Weights of a small multi-label image tagger.
Model: 14.8M parameters, 48-pixel images, arch vit, norm layernorm, activation gelu, patch size [8, 8], layers 12, width 320.
Rows from block 7 of a small multi-label image tagger, named by matrix and row number. Rows with one number belong to one neuron. Each number is 500 + 25 x the weight over its row's rms, rounded and kept within 0 to 999. All counts start at 0. Numbers have three digits each. After the name is the row's rms in percent of the matrix's.
After each neuron's rows are labels from the 100 images, of 14848, where the neuron reaches its highest value: "peak on" is the class under the peak. Only what is clearly more common there than usual is listed. The data: simulated fluorescence microscopy of cells. In brackets: how many of the 100, against the usual share in percent.
# fc1: MLP up (model.blocks.7.mlp.fc1.weight, 1280x320), inputs 0-63
# fc2: MLP down (model.blocks.7.mlp.fc2.weight, 320x1280, transposed), outputs 0-63

fc1.414 100:532496468507569549465498539504507539523526457517456510541516477496513513468452517483503527458512453527519466491499459507504490479522499493500479504493492474488516462471490477510494507504452479
fc2.414 099:498521538531468495515507447541482507518525542511536501503482459485535507504516535471495495495536525517505508490483538550480493510499497499473461509516494545527514504543469493489498442493497542
peak on: nucleus (41 vs 1)

fc1.348 151:525490536524462483502509544481451527505504476511495511504515535479460509456507504505513512518469458546499533488525497495509498546465525492492466467550520527525490501495503505503475473541513479
fc2.348 152:427525530509518484489472479476484565497520485509492520516487488494488506553479483485511517490566482455481521503526468508514492486482482501519540465498563512482515510540520522515529503493539537
peak on: cytoplasm (98 vs 33.8)

fc1.715 102:484507530494495480498518463481486481474528517516485528514505479513466462517495501561537506539481528485520518459521523517501500483508491486481531463510498465500468522520472498485490532514503515
fc2.715 111:489485466472544499531486557470485516499480492473472474510496487469509508533481515460452469526513480469490489512509471483529496529532515553514483495540536539458507519511514531506431464456549468
peak on: nucleus (66 vs 1)

fc1.377 093:489488464489505476498506499524476483534503496526469519502540505516517539513478504471523482519516456545505530511517500487499467464470513477485516489530508488528523526516492497539514520549529511
fc2.377 094:454486536476534533531503491500495486524491488509502492515502507498492511502479553470489484498484519489487504488505527506515508499464484536501512451439514537510511444506496501498491445470540558
peak on: nucleus (62 vs 1)

fc1.505 087:493533486471491498469487480532471531443525498540477477459539568471459558479449496499501488470505490506512500525553464532495514466460485483483476524498515495550542520490495482512442471495490502
fc2.505 079:438475497456461494551436500517516454489496528496517507518455482553520454491525501489473465514526506504502504518495465469489486535524485511454501534504529499500511498498494495495493525516524460
peak on: nucleus (27 vs 1)

fc1.466 078:475510505504531510501465491504456520439502522547442497515463511495509483529488474474519481522505511447472507492486508490469474463452518461521467499549502475491541520486525533482460516480528506
fc2.466 075:505491480509463521463499511472553489534500516517498481500517478513543527461483469506508463491512544489493496521504514499529459508494505475506551460485504535486485505473507458512514492488438521
peak on: nucleus (57 vs 1)

fc1.645 098:521503460495548494529473508518481471482466477454530507540525516516490534501482484519497488476518474494532509458515539528488520444454508501491476498525483533499503517565512568505504473467529480
fc2.645 104:507504514514469487484465464507494464536529453523507432505470501497461538507502481480506513490484517462448488507485498500517516518507487555552508496460491502494486509493508510526494527508470484
peak on: nucleus (42 vs 1)

fc1.61 047:526494435465480488500511563487488507514531533473481489489529483505542514502492491496535489524497518498523477479524541484488531535479541544472439530512488518509519490513498494512486496511454518
fc2.61 045:512497535497531467518519478551525477529519478499446496520488472505482488508474493507494485516506520516451481494488448524502510505502479487540535529486518530467471462506530514508459473453511489
peak on: nucleus (51 vs 1)

fc1.667 080:439570507500497529526514480471479509479494523516497478545484489523491455501544511532493492495512450460492503483501522502502487507515483536507479526561458460521484544466524475537503479473515485
fc2.667 082:506504514491477520508507546492487502506462488451498506448475518506537549504474488484560514507483504551512510497494465483490507515495467483467505498470511579508491485513488498450490516487506507
peak on: nucleus (68 vs 1)

fc1.353 058:471502471538514471521514542526494507502488468508493513507482490487478520518552538468477486453473488502474462544489513472519513483498501495540529503442518552472502520466508458519529560484488527
fc2.353 058:504477508518526536451510491507515538493499513504482529468509518472528526512501494524505509557468534506517488501482493506479521515531474515475507488550516488527443481495465558482491446514491513
peak on: nucleus (47 vs 1)

fc1.430 069:456507543508511496492478508444521508503544513478488512535537504474524500474500491500528543498528548468464502494467492498517489500531473514500458460517514486479523464521499519519509527509506514
fc2.430 065:506470503503455481476461504543483489482462481473510467486475524518506471532482473516502509480501503491535503499536515506520553522516520471528524518556534524450443516531509524505476504483526503
peak on: cytoplasm (100 vs 33.8)

fc1.529 104:533513494490460524511482486517497527475495468517528508525453490475541530511472509491549499464511483469529533548460487477505494499484542466512515493502501513496501538526484496485498521505480515
fc2.529 103:465539481513524483530554528452534457496497516491487474534499494535509500497515517506431468511485505514477478515522533495497535469502438500504493503473484516497504494520482492558519445498493443
peak on: cytoplasm (67 vs 33.8)

fc1.439 109:479524537489512512479494479497497489500479476513452520483502455509535507476470488468523523489527508524466536496517511508504443497504473539480490495443542525513467477438443499496509555505486447
fc2.439 110:519504513472526499552492511478478536510502491493507494500486509508453470502529541513472475524510499479482488540470496529513492469496533446485506458509454522490518501536530547506507479470492511
peak on: cytoplasm (95 vs 33.8)

fc1.730 070:493525499482488488523511491507479505469504464518532505483501529530494535533476501499517517534506528487444470542532520500520521515487487502453490514510530503500529491478505498483486529480469479
fc2.730 077:509489553507488471474487513526464477544480530490474492541490482450522521493457518492518504490507489482531505497492483542494514549508530513490490467512468478460502512501536515489494479453526526
peak on: cytoplasm (65 vs 33.8)

fc1.279 132:494475486469488477469474487493460548527500484526510481510484493515491511541521479515520492495493467509501493501527486519487491502491490484526528519514523464483516494517492521502531491547512487
fc2.279 120:481536493492496494461534566470479441480521467508503500531465511485516466491553521511542454516508534464485522486467508507522537492491486483482465532452477557485510553487498500519485507463457500
peak on: cytoplasm (87 vs 33.8)

fc1.370 088:492472489517527541471466517493469520477491466498521482487477528484483518506476519540506491503477452506538459484492491540503491493536516500492473516505490456558513539494491524499489526520499495
fc2.370 089:494487464488477489505455473490482469454487539488458490517497470483553497501509479472500529480513557537513496471518491475512498442482454518527530453507492523494518500492536452518491510465488499
peak on: nucleus (70 vs 1)

fc1.744 145:476477501472511519459484511556485575509475514516528498494527526493502501549500455516476494453527519506494478480500487519500470481525501453486485489518520525510462471495504528493473490528512504
fc2.744 138:476495472527516462548487512464473495497523474521482528484462456486505506506494497483514528515473529478497505507500515490462508504452507479495506509525518470548498462475520506485481514505478497
peak on: nucleus (50 vs 1)

fc1.32 106:488503503484513481550461475477500527512521513474494501449501477472528505538503540471525489471555493513517545490521476500493535496511514525489531500549490474518475514494517489482475490521491527
fc2.32 109:489504480520541501477509574504473506456486538500512485489506543507515527490525484492497548487490484501491479524531525503491521483498480521494500496531575481465530492531441502500510507474502501
peak on: nucleus (56 vs 1)